A small autoregressive pixel model, trained from scratch.
Data: trained on rendered landscapes of hills, water and sky, 32.1 epochs.
Rows from block 3 of a small autoregressive pixel model, named by matrix and row number. Rows with one number belong to one neuron. Each number is 128 + 24 x the weight over its row's rms, rounded and kept within 0 to 255. All counts start at 0. Numbers have three digits each. After the name is the row's rms in percent of the matrix's.
After each neuron's rows are labels from the 100 images, of 14976, where the neuron reaches its highest value: "responds to" is what is common among them. Only what is clearly more common there than usual is listed. The data: rendered landscapes of hills, water and sky.
# fc1: MLP up (model.blocks.3.mlp.fc1.weight, 960x320), inputs 107-213
# fc2: MLP down (model.blocks.3.mlp.fc2.weight, 320x960, transposed), outputs 107-213

fc1.5 129:145119141176129103117143139157127101154121109147106093101123141112117150158131103143116155135133151133122104122142188111144141119138134116125125086125123114135079109152142175115125109115141113168160149007133136138112107059127134150138136168129150128069176163148109092126119130159138166121115153126178156160132116121114135
fc2.5 142:125112143154144166120112134088123113114138128130132105125092176148157111124121164145129140098150096114073154141115131141119143144122135190127161147152114171159136200103144076124130113140139146139125141128095145118163135139121126098136145115146071154148119119130183168142179109080145103119126139127130159109149153113127117
responds to: water; noon; red mesas

fc1.433 134:127118159200112109133136117156116104127123150146117151116199112108106121096103088124122159117154142155106142141114135102151128118118112157126115191121141139132085143116157184111093121125079104130123129078155120116065127111128129154163109149162121102095138146149100096111133128099141149146109129125219143201114118094121126
fc2.433 139:173114168089127157103117156143172090138126151147138114129138109125187105164112136137092138131127137110104111101084154118107123116111123132107147110127127152101152132152143097163120138131172116140140131121107157146160085121076105105120189159154144139111050128176166151125117178130126102108113110122149158118163123151112126
responds to: dark volcanic rock; noon

fc1.298 016:154056109107173125148166111098115091124144144125140144113117140113147143155153067046093121174119125073110101134142106125131135098143087129153148086161154135099112129120146129118144112165134128130136146143148080094152137135114138119142133116141141097129123132134080149113132099116092096115103122196103183127127129132106107
fc2.298 012:122113096123151099161119127136127101120115109133151170121140162155105116096131086154123143142095075072129134122125098114136120133136099162135129100155140095115096127119105129151135120087146123106153112154152164126177095141097136132128134138086171095112127110132135115144128149111156105128115105130090142152108097113090116
responds to: water; sunset

fc1.753 142:143141095119144108153112128136137172108184131135129105114145137161185123131166143118119114095123150111130105118090142159063148128129166125120117138138122101121137158112121121130165130077151112145114140146087145109103103101121122129136125177157090100118087074120093129126114130123162133121122154106126119118153128155154169
fc2.753 137:127126117114149185131116172131113160115118132126120092131090140116102119094161134162137137100090072099134088123135139125109128177131132161116104109111118092103144124107163100155144137115186108092123159140160108116125118100081112129156155109095148153128117134152116163107163124142154094096111134118100076107118084161165113
responds to: clouds; sunset

fc1.378 137:114176089134136101158124076114123125153153143128107132106136184156119149160165134112170134086131122110088071185113154102109119115116146125089112120145125129149138123120139131118155127122158114147112114136163144116047126114167132109055104117144139108163139178132104086136146104122117148122109147117150164110137119109126121
fc2.378 143:125180131076119119152136120129162101102116111128157128079055198087126160120083095132111134124146076164121138132118122135126172101163156148162123171131122092134117086104129116138159201115153108136099126150091141113152124127115087137116135144192111137112120120150158163109131163089142148149169089164093147136137124154126135
responds to: sunset; sun or moon in view

fc1.244 130:140134141113126124140111107134117149096119135134112141142144107120128102120111095117119137083169124117093126159131160151154105062072128123160127117113127113099139154077123136130123133106140098103134092105114120152123146123152128129133133114153117103137112110085127145121111112101122137152115137140104137151116155133151164
fc2.244 125:170126160173101125151161133119109131143126091076120150143147122141127150130132124147112069101101145108185131134094147072120142086167119106127133111141132125119117123091100114115172126173161137099152125087149101181181121119132131145104110119125153112148111120148107105112095090153128089101104125165111118098085157120167146
responds to: terraced slopes

fc1.746 015:138180168120131132119122138141161149160182096140159094162124099164147112110133099106123109145159145116138128147145142142131115169126078140073118149126151136169126127105118140095101124119117129129156156129168155179127186113139153114141146121155114101119136096142048132127144163133130195139142103132109160129146149062092116
fc2.746 013:187149144103131101127096117154101113112070108130144155122133095099137091146107131079113148086143126094106168115116155114118136130154122121098126148078153110067137165123108129148060101138167114147144103141124082124099178128142125080150124151160116148088132083115149131115140127090141124111172145140094130106136057147129149
responds to: terraced slopes

fc1.704 136:117109122128102122181105128133144149150144117107111112143125137137119113093152106100160120171116143114134124070132118166125080123086128104101126149131118097122149114171131141121165107125115085097136086120143141139144122155182134116138139151115098128149104158098135142153177109131197150133197143119128127158134125155126161
fc2.704 145:106124104151093128089097145138122159112100102115114105113121082121119125105119113111162154130091115100135131146127174142148095173115076113125097093089119139117146121142122113113093117148110084122167116129125086122160117096102098147156091104126116139149091122122174148090112130153163147159157148155104113101125111178173158
responds to: sun or moon in view; sunset

fc1.518 138:149113156159097070125144135140114112133129167149127084123146130160139111131155124174121090100134180149153134159107167153100142136111138119092153124089113117121132145109089148107153180104179119147113108137107152116102134128132137124137128143135075099133104110124127033118108171153092106153104165121127125123122103145132128
fc2.518 141:164109131091092144125138119127136151132089112097132145139120116201112074135167150148117135100152132123166172164077160097135099190101125109153140115116108138164154132106131114082156123114105156129132107114123130115100146143087118139136155069119093127137105147129112087104119141135137082128130123134136145143141121114122154
responds to: desert dunes; noon

fc1.29 133:142139108130083142154160129113136107146139135135125168110138153090134106113106089144130101112142094138115078121150115158132100130123158067110107132166127154146133112120143122135132111133075080125170099115149152145113114139085125140109117113114116137116115128093092137122146098118108112173138096140161152149107102135128116
fc2.29 146:127113140157102122097155140142128150115117117126169124138078154145183112197141127129108118106133149122134088147122160114154146128133155100134107154127160166144122125138128132104097116139079151170119156161122157115111145114110157115142145131111123146137103103142135088148109089157160163144116149127109133176135090100117157
responds to: snowy peaks; purple alien crags

fc1.576 014:076128078135088122080088124132143102157104154105098126153082123135124126127136125146081141111128132135133151142160140129105074154148166115138135137131121171140134112122102165147132137093169113141126113137097071132139122135128171118133143065147097129105084111116124134154144103133132112115130179087154124123125132132096138
fc2.576 011:160140125110142104129096128140154099118103127158129150120108142121169102185145127121103119130171104124077147151149124135088083145144130106121168129130140129182148155135123125127126159162120133134109127144110104108097132141145137141140058110127097163138116121119140151112118128168105139106196142149134130137113111110107120
responds to: high relief

fc1.58 130:137146111121112119135109102145130130149127168135138136098173104134170137079108104068117163105139166152062124126143121177159126100107101156113146170116124138114099106116148174124143157137091113120127142120138123142114121141118113166144149132144110129127118134134113159142149130116142175118149117092131118095160145138111189
fc2.58 140:092118162133125148139141116124130119101149066131117115135119115174125153155111126175114137154163111148157139125167112097128131102142120100153144114140131143125148091155106108126117105093145132109157119116095147117153140084150070107139139129159097141113100101098136112133064149134156177143154129136137130146135108155126116
responds to: sunset; purple alien crags

fc1.479 133:138151137111129115132160134142114147109137114130104101135140123151172103101122148170101158117201103136072111125160123128114143094118132068140144133165145149152132129093127143151115106123090130150143100155145135110106132138158124169124095129156124099134132164129104143098167127106115132122143129119055112131126156106160142
fc2.479 141:102164083132196141137131068132108169110160135149127146102133144140171129103104181157100152101150110169101139197121044128101130112115139128125100106137106123184120126129105147111113136105147150167070158127073152097080171138153126128157117127154102090099175117121149121125122127124123139122119121084143140178173081144122180
responds to: snowy peaks

fc1.232 127:113129125122128119121114109133134152107134152146077115110102138125155156154095137132113159112117102137120125152146123125129130123133139106164134138157160120132163115099116150141148093071111136102091111091130149127135117162113109149107120136146096122160104136094092111117133162157172117091148120134125127119164142118175112
fc2.232 127:087136133090102179111101139157155080120123137132131142129165044115146135127111132135095157142129136123142087094139127145144124138133114098172151110137108145100143089155140136123106100135143129118126115164105133124096085065123105148179122107114135105070099125123137112139087176140144201149106118145150102147149136165131086
responds to: snowy peaks; night

fc1.295 016:090087159087174069096136115096099088089167144119151154114135163092152189106121132129131107140146151058122128129139117124126137137117158129164090120127145171156118140098161118129134136147133140110134120137095119161144142138131118126136187115132130092195137133109135141098143124125128105108101165188101102114137180138090136
fc2.295 013:170166113149115114106096141122119136140146133154157164115149152107113091113126117124133123122124110122150113106122121147148129140106099152153147106125128119122126129133110147161119136135155122129113104121165144134108120119136113094114155114115165133142109125106152143137103117139120143094177142167109130202067094133106132
responds to: snowy peaks; night

fc1.488 136:122138133146134107155095084116115149186131153124098161133129143126117098173146117143127110111117117113142077139090185114113104123085146153146105082139129090137160113113143134134182118159125107112115074120169123150116106118088142155093102123126150109151123143131123119121188088157151117116175130099101140147128135119125216
fc2.488 130:127209104088134148155098130094160123129132159168153146124094128117160140108085132110095125137114109109118112123106135079120127148108159166151074147143118118120123120095158099117153171127140119141113157099108124148135135156139119099146134116148116107137123119158126147090130137141112105110113100143129133158124095114132149
responds to: sun or moon in view; sunset

fc1.658 133:132117108143123148162156129114111120173126119100125149089164149105135145115155133125109143149146133111163070148129136140115122134135080148087142149150088112177121129128148182131131093137126119136150102085149144145100141133116108082116125133121108134143105185099112145096130097132134163151112166062108139116137130139138157
fc2.658 125:127112112138119129109103173127123111137119116116149124078138129122087129143118145077149104141084100097091157129145153150178117174127118122111143089118083133128117107083108111106122138145101165132144135136133105145082119113113091127126115110140156134103130132118150128118160124124133116147065136088112154118177123134122118
responds to: noon; red mesas

fc1.586 136:138100116132120136113124145125124105153114127134122107132152087150134126136129085171162104111157123093111124102170148104156134120138154154075097126079178118089138094139133177169113149142109121063147118131170125108082111145132127141175127129148119128147163096119133123145143142099136081140120117113154134117113156133126109
fc2.586 140:148130133094116130144162117163142127125125123110090148142097114128102130185152120099143142128124101148184109101147115163141148121129121093184182099126139147176159133113095156102099135106091116131156117148123132102100077100119084144136127135139154141121116117092115119141130173144145148101101101145161143130101164118149095
responds to: desert dunes

fc1.608 134:146102126154092110124135118147161129145133118130108154124109143107113099097132118145123103142107146143134100168125135198125128145096123074138125117196151135119123096056132086097157126147119093119181079075137124148110123092122133126088133147135103110155091112115094117116173100171084114129124114138119106142140112115177140
fc2.608 132:169103107116083119123174097082114112103130122116127159123133145103109143098159123168090114151160172138171110159108138119077170130118129095169175148144149114158130094156113126116158135132121121129168131091137163158117137182150106149148114145143107073132167111129120123148097113100144154134112125144141130117108126104133151
responds to: snowy peaks

fc1.639 137:141125139138112092124120131144113130123141127148133169101141130151133130096126132157113142118140112160160125167112112138122114127141118101100133090160128129132094189079129127110132124117146110152132108077126144151066135127181124117123088140161090101114133150109107071150161114128108133179132159118124122166110132099148142
fc2.639 136:125124085140087144133114147130129135095081142133116123128153126089164136151121129089150176134126088089113105093113168184100088169102136109103123087124077148147134125130158156163135144140128134112140109122142115103132148143135090167105175109153167119102095143127120155066216118158125107141112121135084122111157120160159139
responds to: water; noon; desert dunes

fc1.702 014:153143152143122140145161119123134174123101099074143109154130114118113101105133147139172120121119109066140141137157099116143162118127089132121145131130114104168127131122121157139146151094148091122152116115101145143114178135110151136162126143087144094159153125133103136149116197169090139142112128139132147153135174154138137
fc2.702 011:163176107117166083092138155103149108087117135164157125105147138153133081102106149149113129112090130099117129097086152102114125120105086133171126149114080153126128138145101126156096070151161166130121125124154135155158152102107121126130091116107110147099124115137115129143132170122132129134111172112095124092107108134112144
responds to: red mesas

fc1.464 132:112161124161117115128173137135149099152138131097068107093155123112136142131120115138166132161146182131108072111164183149179102114166160107130150151140157151106099115101131145126134097137118089134192134096132157150122101153140137094138159137128141116113126136116116058143125142098112175125138143153152121131168116105136120
fc2.464 126:112140146153136114127125150142138104115150109121149102085145126105106127100157104113174138164110175125134133063140124115147131136140163135095118153151117125092126143147142112088107136127110110112169136171097130160080070106151137081142141069117086146131120126103137187140126168105147190193110161145126117148140109140114103
responds to: clouds; overcast; desert dunes

fc1.554 144:131154140120114106124101084132151118134126112103118120123098135118140141115104136124155105135123142136126133132137164160091129106128122110153129121161159104179153164150095125197157163130150107150088123143144125085131090160132182089100166135158104079099086080130110132126071105138159187105165100123114137154140126140136140
fc2.554 145:153148114109092143138097102093110140115114096129133151149112144125103145177136130164080183124136130139147122121110132158148124110147121138139130143104166149117163117124125128163121114119135175111143166114139148105164151118101111150166110116126148116141062136161132142110127146162185141112137121170134106129149127131137143
responds to: clouds; overcast

fc1.660 015:101139139140083136123165131118144115159097138124107138098106113127135089117123153114122132145103104124149146139065102134151104118170142101154104105135088113145115129128196134075120194097127113144140099141133150144106163151089144132154106151128149111117092169103117112144143118130135140147120136113129161118130156103096120
fc2.660 012:161158098130139090149122121143137103129074093143143155134171106149142114143127123104113148117115140158086122094151096105099109082113120137139119112143096140121100105101116132146134105113157151133143159127152116115161123134139137124147138165116111162136140121118151140106127133145116137124124176136113115073131106158123115
responds to: noon; purple alien crags

fc1.562 015:170122175120120166112168168163140141115136180138145090077133142154129146138143143142110171115124109144120087134105096125115121130149128142154136108127130187084113124124171153136138100117135112117126177133115137115148145142126138129143138155093125097165090170103116098113119162102144158167113105071162104113127154100165146
fc2.562 012:137153080154139121130108153114095081114131151188117116132158166149164133138152136138112107111178125119123140108077108127131165132144139101147167129169119146120113117150108131095120131102145154150112093138171087115089164154106147119103129117116145139196109127125165117089130187077105140122122153121139112073089094136125155
responds to: purple alien crags; noon

fc1.661 127:109146155110121127157111119178132171111123140095102112108124132124116138123099126142135115071136112122111165088104138139115139127104120167111153112135122130111124130132166133094129102144126119143139110136150125115099114196129123100129139149140153135080147098134113131150167134061135141138102155075110119174151122155138162
fc2.661 115:135111137135136102180130101104163110158131149136127151139132152114163114164136100095103088121146158149142136127121149125107180113153138159164135106123106128106125117119079166152162186139133141118119101112136149134146134109087139105104125176182116111126129059114145135144139122122123133129119085147152139128102160108082126
responds to: sun or moon in view; red mesas

fc1.632 145:140096162136094116120113127132122141125114152137097113154140126163116082127083129133148175118134130086136178080132173119120102134097185132102136127115137144116130058150109138122151133136106103083145082089142159105124106151108148121146127120129075143133130114143116142125175111097117114131162129110164127140084119122101121
fc2.632 140:129061117158116087136116134119127127148104143107101127096123127128130117088161105107139128140120111088137122148077143130117130180102125107149127112134092128155148122190128107078160137127052097117176115135144147146154058113138120138128132148120115165112120142123116122147092118124139115086132131124132133115115180160125141
responds to: desert dunes; noon

fc1.577 094:131102164128132098112124114139116157108119097148106120110167130123119107066100146128142069107082108147126128170112128155085140135060140108153161122098114122141176197165162118098127109132105123127127156153134131129170139112134138165154131153124135120124100088124111099104110099126146125152115139126108125112148137117135129
fc2.577 086:084129130123161111100093142132159102115122114134169149117117119104136116110150150114108120136110117113134082130107138082132126160128135146103095104171122110137128134117130112118126146124178145169165155073098114114168121120070122114125140110130136137094150152126160112161179164149157124131124136138114119067087085131112121
responds to: overcast

fc1.504 014:116114080130143130118143124133134120118081084134147122159096131129135178123149137088146101112152144119132067112204084113086107148116144130148122134117096119123084119127152135157129111117124159088153185114146153148145132126154153100134181147151117132124144151142120123111129152135128141141136165158116169128142141084164114
fc2.504 011:161120140133133127110094158095147140137158123177124135111124159113112062102142160169101098120144139087095141145137069110122101172097114137129116125113140130130124133107151143184166151146142148166124141108132127112126127116153115126140139096114117136143095125101114115107105133150097193105161176137131092180143077135159151
responds to: overcast

fc1.16 134:142100146134122077125097116091122144095157148123130151166147091110132110115168132099112128119112164152105127158097132153145100117077095122142098107147115076117186129086129123164118103121141124125164099118144111154095087078113135154145114179174092112106128131112092122157172115110164129117133115084124100151093147145121146
fc2.16 117:120116159121125124132080136127088110140129175148131158166109103127117137148125111148110179128126113113146134136141136116176111153109082173136110108103102135063158103102125081087154120117127111065157116115161088148137135097118143121135080106117112172124125128148127124156106105127143111115113144125125059142065168133162078
responds to: overcast; dark volcanic rock; water

fc1.21 132:119102125106134134122096139101135131136178137158084150134137108121128117101097149142134166137143129169167111132133113152093125130105139097122127120173113138139163195152164124110146139113119127111137152109080116119073095108145134103152125128151067083137142120096121086156113136046093134184136092127124136168162133122114110
fc2.21 141:083105139142163116171093139123144135061151135172100086176133157114126124127108158142110184108171154158094142119136070138106160099126154119101135147127124096145143121136184124169132116118155152120059135125098125113150137128148124121189129123095135125143146131109144141135120140123095110131163160150100135102151127139107084
responds to: snowy peaks; sunset

fc1.565 015:104134152127126117090097112139137131099065082129131142123116123129143074139130156092114131147113117157122140107092107156164159134131136127133119113154110084087137137161112154137199101126128103138148161112154085163126141137135098120142105147087131161130098145114142141110136110140125114136125114099136154147137165110147107
fc2.565 012:118126096121133101130149110141128101081123138176122120132105125184130114106175171126133141159119118184128104105107173136108132111140110133137127143149074158099133111126076080162154107113098163196095156088153172146159107124158112148096116142126103132130119106127160134137160140122111113109116155098096164110060115167114111
responds to: dark volcanic rock; sun or moon in view

fc1.420 129:158135150153139091153132130143144098134165120112141097102128136153127138095150118128093196131129127150082116146102142120106145054128156126148095110127140080153101120146141173104128151080122131138108131108122149111121106118122139133133108138140137116121151136140126103125096127148119124145150159084151165133103107077078131
fc2.420 130:134149115125135129174123094170143144127151119102128166126123166104119115145141139101130111082145131132155142104118143089125165101134128085097144119122127093140110114139079121163159153109102110146146154126136139118122110156159179085128117123173130126110176100131147159178153123141132126130114111126136125140103115100120093
responds to: red mesas; terraced slopes

fc1.62 014:074107106100146122095161115138151159135100143118115133083102153116117136099144088113166125102163128110164115114115146128122126090112108144110144148131123128090111115135072124184149108099156111146130139119127129159130091115118150121164130103145110171137111168124099117126125130128084089113134165157116150149140202110065116
fc2.62 011:167173056146123091079117129129154115070115141155140177149143122132112110111170189140123128107171138072130117121106108104091120145131113116082111131097107192104141119157123088145121159123157127135128119112135134114125144124122111109158142143126131146132091131156176167149129144138095183139159146139114150128119113109162141
responds to: purple alien crags

fc1.581 144:125141145137115123172129111126134171076140116150115124127136131118087134082079130146096155060159142148113166116134112114119130045118137124141122138100180127143164116120162131117155120122134116103087122136148135125113120172125114194144135126146093119146160106122081150086175134120142153152195112097144125174118139132135167
fc2.581 168:109153135121128092132141102128161136138137130127130114097081136150139139078110109116140159165094136128115160147151086128132149110074119159146150136130126148094169093102105145056129151126105141129149126187116130118106126133104063150123127126152067117137139139121115088117101170117128144171121159142137132114134150181111113
responds to: sunset; purple alien crags

fc1.115 133:117133125114122098127110125139147144137129151122096097116151144127127139107139105184150141141141118135118123152132147159125137135086123198073157121100140138159102156123133131132131122139098127125147134125119153094051090153147129126124096143129153104112152118125114100125123148100113135157117161106139131141126161106140138
fc2.115 131:129125132181090116101143133096100139131135131101108103103143133136165130154131122138130137156089124067150111106140125102137136162110127135133137113125116142090115114128116172144143084181121109091178102084149145136098111146101096118148142143152135119134150083133149140115189120122150120095070152102158112084112137103133130
responds to: red mesas; noon

fc1.525 013:126163144111138131113168148089126123160120121132147091105102155106139160110140173152139121099122174142138110120136152123146168083128125164156127134138096193184143140065158154146132117128118102150134184137099118141138121103117115125105056103158122121112128143129109119103142119138142172119127083093149118118098127134097120
fc2.525 013:187130147118128106124122155129123106122130132126177197116109118090135132126098155123127111107175106085120116136113104102136165127147123130126121107129132160106153149136146153130120127085140151111125037127142104129107124125128111083114128151105143136148113103108189156135141091129125144100127127142147110155122069140174107
responds to: purple alien crags

fc1.11 014:108116093128116102128133110114098133130139155097137086129117153109163082141069149095136116116126154141145149129138144131154133113176096164128081118162147180118142122121127134154118145123136096164165120116088176095122141116124154140121167106078118117121122134108169120113151118146130102113119143152137133137134121121127102
fc2.11 011:125157125128121115146102130120164095117110122157138113111144140153142124178081107093113109122085160107137130125142128127138147126129074134148125129157103141161129114121152145149113137143120193154136114117118136128129133142123142090133130106142143161135075153119144163133152105158112159072116153138116124138109120131158109
responds to: terraced slopes; purple alien crags

fc1.242 130:128089150120126094120132109159138134140124099102144128140143116122118128137092082108129095126143109170135114178089127112110104068150117088119145151133126119174083094098071154140112126122101112135081092138160131122123159137157156147157122132122144130114141186098131081116124143157129119135136120114129116125080133130108132
fc2.242 126:139120175152112105130134133149154128151136124128137093129131124109129084081132118101107122148105127112097161116098126136133130102115112126088156144108080146145089151117181128134113132128141124155119146143119136126083136145115122130128148136115149142095149178135154176169097137109128107108094137118138167137123133115114121
responds to: overcast; purple alien crags

fc1.484 014:084191158159156137096135123110134103138155098105104111116129171160149097111072130113147132167112114127157122121102137128132125142153147139114094092089146132120148109109114093165134127115137161163121116135136172150125154123100112141138147137085152111131087153096117116168141104098125118124102151155110108137110132169097129
fc2.484 011:166155106105112071158106129175149101121165142142166090127114154111092093162153119150093121140106139090118102107138117161132155094160104167129150125159137134161145083131111143142105103173130140165121117092134132150134135185123162129149136110104125176125145139123178138135096141145107144091099164132128127130132123161145124
responds to: snowy peaks

fc1.120 016:143142158120094127092098140169130186175180112100135131105125152136137111104127151146157124095168151122155136141140110119125151096111137162114071148124140183165123143094119162144121134160106073156106152122072190147116145118136167136125165117084134111142131144124144125124131120160105126105125142155118104139114166095127143
fc2.120 014:151180118110114114119117164121141113085090149159129155122168159095148105133087170143101121130142167077099107124148122134166137128146068121129144114143124158103155123147091126131104089150151167144137088119154136124110164149134127115154110101133109187122107111137128137132124153126119154094144156146120140133109104148134132
responds to: purple alien crags

fc1.638 014:138132119141087169089166127079113195176126073142102113146138131113102149102104133169185130108134150091161149124114081132126082147149122129132143174135123106105105144094165133156156112088143143151153168115101190120129097133116106163140122169147159113184109114123125138152107135134135128119138185117144130156136145143120110
fc2.638 011:122120069100167070111104122085168102133090127124148117118135149145114139123093076122132094105112176095124140106126114129139115134115126102137148123076119174147120127108108124151133089154128157148135095117112121162110115110122144118108158155128141173136139136099176171080125141134136119075166114111113117115074110128124149
responds to: red mesas

fc1.522 132:144113144128113121139135112137144158124096142105123126114091153078136135122094127121122085134132128103095116107115149150107132110108171185129140145135165121122087140094126122173147121111061110084138145128116138126140111159102138139140144154132151135117098077139101108148140111124176128085146092125109114186125117074128196
fc2.522 126:137142111157155181139125100118131112092172171115112185099152155119091138151046126076125152139120123135129077106092116135125124139125124161151100097178103151101093120113137108139136134116166094155113142110108120144139127128162125142102170117144148106129141123138101135107126115128093123089081140096139114139135104107117132
responds to: overcast

fc1.616 146:122134112128110108142146117141159123102112104078091075111120135111156157162086095163163160111175101194127158133167145134099125103082160158146138136088148123136090122116109145127133136063147101116118147147123130087133197125071128122096151141128131110143138125135117128111101155124149167059146125132104129212131108121135157
fc2.616 155:161132118091120131097152131123140119129129147101159152108111114133128115120181095073136081120120102123125097163141112115123133116104121131126127150104164103149128120079073100058103148128051155136164117113149127153130126143150136138108123132102062130136128185125120091144120121144136107132128154129109143116111135120120120
responds to: overcast; terraced slopes

fc1.68 013:167118136087113138125136101108127184169123138103131078134095131174124149136144102094107119113104109132108142133129190131121163110131097143143145162150145101124109126151131130109115140102111158163106130135133150185093133112125136116124082123117114165142135145123139098147145133153092167155141155116124077130123102108201111
fc2.68 010:173145117095115127094116148168152125097104110148128150147127099115138118141108165132080137118144113105096144155077157113108131115143155130141101132126112146090167114148123127151085087116103167130113107118119109111150159131145135099137138135149119150097127131141185108100173166131126155140077172149145152131120104140165150
responds to: sun or moon in view

fc1.709 119:152114148113129135131095129107116092115169090130122136149136164167126145117124127129103127135134118173127101150109135132094152038148127110140124153163130106134176105121125146118142166079123111109114159128088128152118141069178135184121128142128138097128128106084129081081086142146130165081114119121148092142136164124113118
fc2.709 121:127156160141136149146114120108158125112160132173152143147122131118111166137121114131126118123135136138131149104161141074098151117137097154137118112117071087131147122102123118157125134137203125102099126128091105112166119115155145087136147157105136126145128097131145174122121134145127132113122151170127139094121126121133084
responds to: dark volcanic rock; desert dunes

fc1.233 126:139105155146123102110155141124112120066132128114133111132128124153166109075135139131137165087172096144113154163134100120125103120130134088123133108162078116141141148119181142118115103106174120155107105167130133114085090129176147141156134133145094125122156164097099123123181118117153119102153163136142118145128113129135117
fc2.233 106:131128150140098150107092146144104122124126106143112138137112146133177109121124117123134151144063124094116078120097170141132139120087136144141122128147125109114123130147124093112101098164111133098152068086085105121081102113119114163146128133156123085090104098116141100124109142175139117150108177122091122156099129137159124
responds to: desert dunes; sunset

fc1.3 013:152118114099112090124126127107124148131130116083101162139121079163152114140143130107089111122118109092113187153073132107157132129128147134149114144109095132150138114102151134131139131111121136150104129152121093130104166131137128138121120102130138147133089132136107127154125129137105132133131112129170187149132099142129153
fc2.3 011:138144093129141134184105140137150119127115110144120128129153105134143104121117155113136126180092139156110163116080123087137104117104115118148138108143125100123120162111136145155083120123133135152175089208157149100153117114130132097097111104168141141132129101090107132146156122151148154140112154119076119153105074093124142
responds to: high relief; purple alien crags

fc1.633 015:128112136121103150107128133103136139124139131131115126140141160123146091123137149121179104142125128106139154120075115124091162097107104137106085105185138118132102115089148126129152141207091073170117159132114176129138124148140108108142116099139150133124090148130128128164122149135100146131139176155116194120098169132103122
fc2.633 011:135113111132095098142153096158141118092133150153109134096186122135142170133127126164119117121131086104138142125147129170127120115112109087115115132112121146095093132136135054170113154147113159138123109128170120135124152140162123132173132102111135136135137115126160156143144148130133140111122186121142142094129072153132111
responds to: sunset; sun or moon in view

fc1.116 117:143126156130119100156118119174134135130150129149127112146097101145127139136146125135113160124103129127114160101113134126153168139132113145118133125177123085134115180106126155137123123108125150132179127128115107127107118180137126122125131172134079139073124120115117103156160122098166148138209148091110111170141163137110133
fc2.116 115:070100132108128083142140131115151133167094184171148134142134091087138113105110104143128133126103097114136139144109121112120138157146121155113114126081080089135123109132099185106132137142138160129093145148158119084085147099108128138107123143140131154131163151128123127146132150145114133138141096117133133104069148132112084
responds to: dark volcanic rock; sun or moon in view

fc1.438 136:118137119178134106128143136133118146127129119118086117105127140175148141082140127118154154101088137136124125161167146177149101106122146131048121152135109113157101129106144090105137119083124124140165130119115133119084122139117104129126156108153123117125117130121115130107143125136098136130070153132173137140149088119155141
fc2.438 140:105141120112093156109112132131115149116113101126097103131186105152163112112130129126139129137137116110131132107116103136098064098118142104100160114118175162096122150156074122165119078141104151097122112175136136084171148145109132096152171116110150067126118079133122132071153169167132148149143103137123135115156115177133143
responds to: red mesas

fc1.322 015:132149166166127161128150091160124153129137120128131062078113156121137079123084116107150106134132154141160153139129145130161170120130110122122147149132126101092140144142097106160091112101103142170099153106117158133092144109115159169138060139113162157164156111148111119143127146150113129143127115117136129136126094141132127
fc2.322 014:155155112090114092099127131153087114081092100130113153149174113137149074146119138096109125158111154089118117111104148137090124108135102157158132138126096136111150115143155127162131144129148131189130078113153120130130132127150118114144118158126106186105147132132131130155135122126093129144116143149137153107133094166121148
responds to: dark volcanic rock

fc1.75 131:144105155166134072110108146128134137121135118145109096156181103133090113145136127148134150109123177169125104114121150124121105124136138139139148103148133117112160141103146124102112098095126094083142149088119127131136105106125173154112120133118111141111116134116081090124181155141132114132126157135168101147113124128117125
fc2.75 146:083133141121151144104100162150119143105132130075118120147142124139118160111058202123148133145132123130100123121147107135107115118146122083117112122177166139102094117138118113151087121134171125117108145078148087090126143139140104146128118093137168146114156107145112091123107115132106134095138115112163087120111133104126081
responds to: noon; red mesas